{"text_encoder_norm_position": "pre", "scale_shift_norm": false, "attention": true, "precondition_frequency": 20, "one_sided": false, "grad_clip": 0.5, "batch_size": 64}
Rows from block 6 of the denoiser, named by matrix and row number. Rows with one number belong to one attention dimension. Each number is 128 + 32 x the weight over its row's rms, rounded and kept within 0 to 255. All counts start at 0. After the name is the row's rms in percent of the matrix's.
# q: attention query (model.enc.1.3.attn.q.weight, 128x128), inputs 0-127
# k: attention key (model.enc.1.3.attn.k.weight, 128x128), inputs 0-127
q.58 086 [168 139 169 112 145  60 108  62 146 140 108 174 142 198 186 109  73  88 144  95 209 151 139 138 132 129 157 110  50 102 148 125 181 168  91 107 140 194 114  88 159 109 137 151 117 147  81  95 177 130 176 107 130 110 128 119 121 109 119 154 135  95 171 135 155 169 136  88 134  93 133 131 109 105 153 120 107  90 133 132 160  88 118 164 129 143 143 142 140 151  98 128 125  73 151 110 134 136 125  93  89 167 171  87 160 104  74 187 117 166  61 122 164 126 142 150 103  97  99  66 113 156 159 162 115 138 127 187]
q.59 092 [112  94 117 208  85 191 122  96  76 119 160 159 147 113 143 104 102 185 134 119 137 108  83 130  77 149 157 134 115 102  62 157 140 150 163  78 145  91 131 121 131 141 172 135  92  90 126 185 127  82 172 143 141 137 160 174 151 153 177 148 144 137 142  44 165 109 108 100 140 144 138 140 167 117 124 106 104 158 122 153 184 107 139 160  98  77 102 129 146 116 143 165 192 185 190 133 136 126 115 120 170 172 109 108 138 118 121 154 100 136 115 137  55 104 112  40 132 131 176 144 145 110 181  80 100 127 139 116]
q.60 098 [ 98 121  99 113 129 110  47 119  99 125 155 181 107 135 108 137 126 105 138 162 178 139 157 161 103  85 151 119 137  99 155  72 125 190 133 109 117 157 118 140 105 111  90 124 130 153  54 101 155 104  84 149 154 126 120 152 116 106 124  98  95 152 146 139 106 118 129 112 142 155 184 139 136 124 148 180 166  86 135 139  37 106 140  29 147 133 107 101 124 129 118 120 109 109 180  72 150 108 163 124 122  40 164  90 140 164 150 153 110 102  84 184 161 111 204 142 131  80 117 126 151 197 164 108 155 154 102 150]
q.61 106 [ 92 121 140 118 132  94  73 143  77 154 119 173 157 177 100 167  61 141 135 153 145 115 154 163 126 134  73 160 147 147 102 167 148 131 172 125 140  99 133 144 137  74 149  97 160 112  79 113 114 147 176 166 121 111 108 120 124  96 122 134  34  99 115 102 144 131  84 164  82 176 123 143 155  64 155 135 135 132 105 176  87 141  92 180  84 129 205 104 117 119  81 138 157 167  89  91 136 126 129  96 163 115 142  71 150 161 161 126 146 173 153 150 140  95 168  80  90 120 168  97 127 162  88 127 179 135 103 197]
q.62 086 [126 141 162 126 160 107 157 107 176 106 145 105 166 139 152  87 170 107 132 153 104 193 152 125 166 132 128 124 134 147 170  53 184 105  93 178  99 200 139 141 130 134 129 145 127 201 100 113 160 127  67 165 102 118 141 109 128 102  54  95  78 157 110 171  87 161 174 104 108 155 168 108 111 136 149 152 125 141 114 137 123 130 127 106 138 123 155 112 154 151 124  92 101 126 138  53  95 107 198  85  82 113 139 133 146 112  87 118 175  97 107 163 184 176 164 221 196  98 124 115 126 111 133 114 135 151 131 107]
q.63 108 [139 139  67 139 143 196  76 124  85 134 147 130  71 154 122 177  84 115 155 111 143 126  96 117 119  75  63  78 129 133 147 124 161 154 184  99 114 157 147 123 108 114 149 139  84 116  61 122  57  75 121 122 172 187 167 153 201 165 140 125 149 184 143 123 126 112 137 107 122 122 167 132  66 115 132  89 142 137 140  94 117  85 138 164 140  99 110 128 134 146 137 145 141 122 105 129 125 181  87 117  82 146  74 116  98 184 145 159  99 149 105 135 164  53 151  59 176 138 121 169 112 145 138 179  88 133 100 140]
q.64 100 [218 150 138 164 182 114 182  67 134 169 121 113  91 170  87 166 137 104  97 121 124 149 142 129 144 119 121  73 168 198 102 162 121  52 132 135 132 147 164 140 169 164 122 158 136 146 125 106  95 102  67 158 122 151 133 131 174 146  97 104 167 128  67 120  76 120 157 145 103  98 125 126 114 147 129 119 102 158 178 102 202 137 122 159 139 141 137 110 209 135 140 173 172 118 111 126  76 190  83  85  61 146 107 116  83 148 107 124 154 155 162  94 163 107 154  77 101  98 136 139 136 103 104 134 132 109 108 134]
q.65 090 [186 150 152 154 141 105 124 130 186  82 110 122 105  77 110 161 171 106 115  84 149  74 160  75 168  54 127 109 161 155  61 110 153 109 111 131  90  94 170 150 167 170  91 178 114 115 127 147 145 125 133 134 172 110 128 125 165 115 108 171 158 143 106 162  86 103  88 146 169  55 150 121 101 123  97 137 118 124 169  99 141 112 102  98 112 168 149  85 129 145  74 148 115 107 156 173  60 141 180  80 128  83 119 151  89 126 128 159 185 147 105 141  80 100 147 106 163 163 132  90 172  76  84 138 131 111 161 164]
q.66 091 [174 112 165 134 147 165 154 103  82 173 144 125 127  76  84 173 105 121 106 132 119 137  74  65 211 136 160 108 125 163 151  94 116  74 126 180 134 100 159 122 161 155 162 103 104 166  75 119 134 134  85  88 179 118 136 120  95 123 136 131 141 109 145  66  90 100 130  94  84 178 141 163 136 138  91  47  69 221 129 121 168 152 128 167  99 164 126 145 153 153 153 185 130 164 104 187 129 122 168 131 132 169 123  89 157 169 121 101 157 155 171 138 150 133  90 116 102 124  85 134 128 146 102 128 150 139 148  99]
q.67 077 [106 133 166 103 108 139  74 149 100 200 109 175 111 120 118 105 105 181  68 113 130 140  95 157 109 136 140 178  97  44 140 142 125 139 174 120  99 109  85 125  75  88 172  99 125 119 123 161 134 132 132  21  93 108  83 147 165 132 161 122 107 120 121 158 123  88 137 121 133 179 119 173 128  66 136 114 128 186 110 129 124 112 126 123 147 144  99 118  93 116 143 156 145 148  93 141 143 200  99 146 134 116 189 123 148 158 126 118 167  88 134  81 179 108 103 135 170 151 127 171 158 123 123 121  34  65 150  98]
q.68 108 [ 94 107 118 158 140  93  99 149 120 124  91 186 138 104 163 129  96 224 148  76 159 104 165 125 205 128 101 140 157  70 154  94 128 110 114 106 114 132 159 137 120  96  76 123 107 147 199 135 156 114 165 134  83 155 180 155  91 109 138 153  65  98 117 118 142 129 195 156 133 133 119 100  98  88 157 109 106 117 128 120 132 105 158 121  90  74 150 179 105 141  87 105  57 141 130 154 134 110 162 163 135 105 171  87 121 124 146 148  54 121 166 167  98 107  84 137 210 122 128  97  87  85 146 131 113 126 162  99]
q.69 095 [169 180 199 145  85 134 211  71 124 186 109  95 120  93  93 154 132 126 140 175 155 126 161 101 157 149 135 112 132 142 124  69 108 145 122 111 131  96 156 114 127 154  65 117 143 106  80 116 161 138 111 160 146 113 135 103 178 138  79 129 138 141 161 123 129 164  92 157 116 142 151  85 100 162  77 102 210 147 147  73 158 136  91 156 135  99  88 123  99 157 103 127 152 123 177 128 136 126  99 152 142 155 120 170 113 212 102 124 147 185 123 110  44 153 172 178 125 119 131 104 174 141  78 141 103  85 142 145]
q.70 091 [155 155 154 106 115 171 118  73  99 178 147 117 102 130  94 160 144 201 141 159 157 180  98 128 159 151 115 115 148 142 134 115 146  61 103  96  86 143 192 137 109 146 105 121 132 142 139 174 116 138 104 118 108 147 132 184 147  98 152 106 168 117 102 166 129  90  67 175  73  98 133 109 132 139 168 109 105 210 128 109 154 128 128 110 132  27 117 145 143 118 178 153 147 102 154  87 100 147 118 122 118 130 147  87  67 133 185  71 124 132 160 101 122  74 152  88 120 130 141  69 140 142 210 177 126 129 142  86]
k.58 088 [133 121 119 163 162 135 164 121  96 108  64 178 160 117 163 114 147  85 137 138 134 144 164 236 158 143  84  76  89 130 146 131 168  84 128 166 126 111 186 118 128 101 150 113 104  92  85 142  85 144  65  99 134  95  84 144 122 180  93 105  99 100 177 129 154 136 152  74 101 163 105  95 101  97 124  85 163 130 115 129 103 144  61 122 134 151 162 212 170 126 124 173  99 129 121 140 162 161 132 157 108 184 147 158 145 185  94 140  92 158  97 107 150 151 136 191 135 126 112 101 167 139 164 163 111  95 138 105]
k.59 097 [101 118  61  68 166 159  97 137 182 149 115  94 114 111 105 142 171 176 118 130  86 176 156 136 106 146 101 137 165 113 178 141 141 158 127  77 142  67 165  98 140 128 125 111 148 100 150 164 106 155 137 162 111 106 180 119 166 154 158 129 169 126 101 146 161 153 135 120  96 143 116  83 142 125 125 143  91 175  92 209 157 179 156 155 153 183 146 182 125  54 150 104 110  92 133  58 111 152 159 112 222 167 101 116 180 128 134 163 143 139 164 153 131 100 146 125  96 121 170 139 123 116 106  56 143 112  97 132]
k.60 105 [161 113 128 123  92 112  99 119 117 134 136 140 156 154 110 117  87 145 184 169 119  91 129 145  95 116 131 138 138 158 103 160 104 176 133 151 128 126  86 154 206 165 168 169 152 137 128 131 123  66 162 147 196  78  82 176 166 115 222 125 113 112 168 156 148 107 109 177  79 168 136 160 161 139  94 159  78 132 150 136 120 143  79 153 183  98 120  90  66 112 127 188 159 147 124 183 170 154 177 135  79 129 111 104 120  95 149  91 128  68 140 118 112 170 150 136 174  70 102 131 126 127 167  75 141 110 126 156]
k.61 131 [158 145 123  84 106 102 129 198 157 130 170 115 109 176 168 110 106 124 153 129 129 135 150 131 103 153 169 116  88 150 176  85 129 158 130 126 135 147 117 110 183 133 105 187 161 145  80  94 150  62 134 202 138 129 171 201  70 112 188 109 126  84 116 170  90 136 174 122 125 143 118 170 112 153 121 136 115 104  98 110  80 127 149  97 161 105 112  70 130 141 114 196 113 179  65 148 110 137 171 105 131 152 120  62 160 115 159 180  97 133  95 134 113 116 114  55 111 151 137  94 147  98  79  81 175 130 142 129]
k.62 080 [157 122 189 128  91  80 232 166  45 140 124 141 146 151 164  90 118 141 129 106 159 127 110 146 148 127  99 181 101 136  48 151  86 130 184 130 139 109 124 153 140 166 113 143 124 141 154 145 131 117 109  90 157  94 121 113 122 140 134 133 138 160 103 121 111 144 132 116 126  97 131 152 162 165 104 107 145 136 180  87 152 155  68 181 144 161 129 119 160 173 148 130 218 103 120 173 145 121 108 183  85  90  99 114  65 162 118  71  86 128 153 114 113 186 105 159 153 135  80 107 113 144 123 136  64 156 180 133]
k.63 106 [110 135 164 151 212 109 150 139  95 137 155 125 158 108 128 135  84 114 115 128 132  89 155 143  71  68 146 123 126 141 113 160 103 118 106  85 110 106 152 114  40 142  92 136 117 121 149 175  83 117 167 114 163 148 191 118 174 109 166 137 175 153 140 101 171 108  65 104  98 165 174 120 104  72  98 100 160 131 107 165 108  96  97 156 164 149 169 137 124  98 112 156  67 164 189 104 157  95 127 167 123 104 124 110 135  88 186 149  63 154  96 119 178 121 174 147 185  99 136 127 134 166 181 131 116  83  92 126]
k.64 100 [133 106 119 130 118 147 125 158 114 116 128 125 146 151 149 157 101  98  69 161 111 162 107  61  81 155 133 141 176 107 146  77  54 153 127 125 159 156 147 145 119 119 157 134 171 146 111 152 160 141 116 198 168 219  98 122  84  83 130 145  49  98 130 139 157 154 124 125 172 154 143 152 111 155 114 124 116 170 130 118 152 144 144 127 146 138 123 146  97 197  98 137 169 133 151 140 144  98 218 110 109  90 115 124 106 136  34  93 142  98 158 166  99  62 150 123 107 185 150 118 112 178 112 109 174  93 133  78]
k.65 098 [108 120  95 115 115 165 159 122 169 132 152 142  86 142 156 104 135 144 143 173 139 139 184 130  75 173 159 132 205 106 136  88 116 174 125 132 143 105 134 169 136 101 143 151 198 129 104 134 144 123  98 163  98 115 143 108 110 120 137 136  86 134  98 149  89 101 108 164 126 108 156  78 134 180 124 113 117 126 128 121  80 134 179 192 123 119 118 149 169 165 125  35 217 123 103 152 158 111 133  31 152  84 140 129  97 110 129  78 152 124 125 165  87 187 177 127  92 134 134 144 105 115 111  52 156  60 122 130]
k.66 104 [170 102 126 156 109 140 135 162  72 159 108 119 121 139 141  99  98 110 124 146  74 129 108  74 125 176 195 165 123 101  63 203 117 134 131 136 138 160 116 152 147 143 136  89 174 108 123 142 168 170  89 103 141 132 153 155 111 114 148 131  61 101 114 135  87 140 117 152 148 122 131 138 151 140 135 154 169 205 135 106 151 126 177  87 116 145  97 129 123 124 144 172 148 144 145 137  72 107 171  92 146 125  76  68 190  81 174 110  93  62 136 150 126 134 123  60  90 125 105  84 106 234 127  87  99 147 136 142]
k.67 078 [175 134  78 119  91  86 162  77  88 105 108 107 117 105 121 139  98 125 142  93 125 133 151 137 173 151 141 150  88 187  76  88 111 110 112 140 124 180 112  90 103 118 168 121  93 130  82 179 100 150 133 121 126 172 184 164 177 187 106 118 151  79 141 117 134 111 135 149 115 143 142 161  41 108 177  95 136 128 136 129 134 113 113 111 156 123 122 149 113 189 171 127 181 183 105 191 108 124  90  97  59 157  94  98 134 100  89 157 126 146 152 120 110 127 124 146 169 100 186 185 131 106 159 117  38 154 167 111]
k.68 109 [121 106  79  90 125 161 129  15 142 178 124 146 152 144 142 113 177 154 135 108 146 106 210 129  74  74 136 115 161 117 134 122 130 218 161  87 144 103 160 141 130 182 162 161 107 135 112 159 106 104 194 123  98 114 139 174 181 162 136 125 173 155  99 103  98 109 159 126  52 116 145 104 123 169 143 119 121 130 135  97  75 102 151 131 108 108 169 133 132 133 128 122 186  93 156 123 124 146  94 134 128 115  83 142  87 109  57  97 154 116  93 139  94 164 110 186 145 103 138  75 116  81 151  90 113 139 114 152]
k.69 091 [114 131 170  75 122 115 125 172 170 127 142 118 115 137 105 191 135 123 151 115 134 167  93 114 124 122 165  71 159 150 136 154  90 125 119 138 113 139 116 114  76 125 116 123  98 105 146 113 161 143  52 149 117 143 174 122 110  84  46 131  90 125  53 147 152 134 136 179 168 133  96 126 212 169 151 159  48 120 190 134 166 165 189 168  95 120 129 134 127  99 160  77 103 105  85 141 158 131 126 126 163 160  44 139 121 139 131 143 134 154 101 153 114 171 179 101  69 152 114 169 148 110  95 116 147 155 173 105]
k.70 107 [163  96 113  91 127 108 155 129 121 113 118  99 132 143 143 117 187  88 118 131 129 160 154 115  85 111 150 146 129 153 150 156  62 101 120 122 141  93 188 118 109 142 151  86  47 139  77 153  98 142 137 146 151 168 178 107 166 123  82 115 111 130 102 104 181  97  45 143 165 129 124 136  72 136  97  95 157 224 129  94 216 133 107 132  57 173 116 123 137 199 111 114 121  86 109 139 113 104 113 110 107 111 106 144 136 104  72 119 155 153 196 156  91 145 125 159 168 184 138 121 113  94 124 126  81 145 137 100]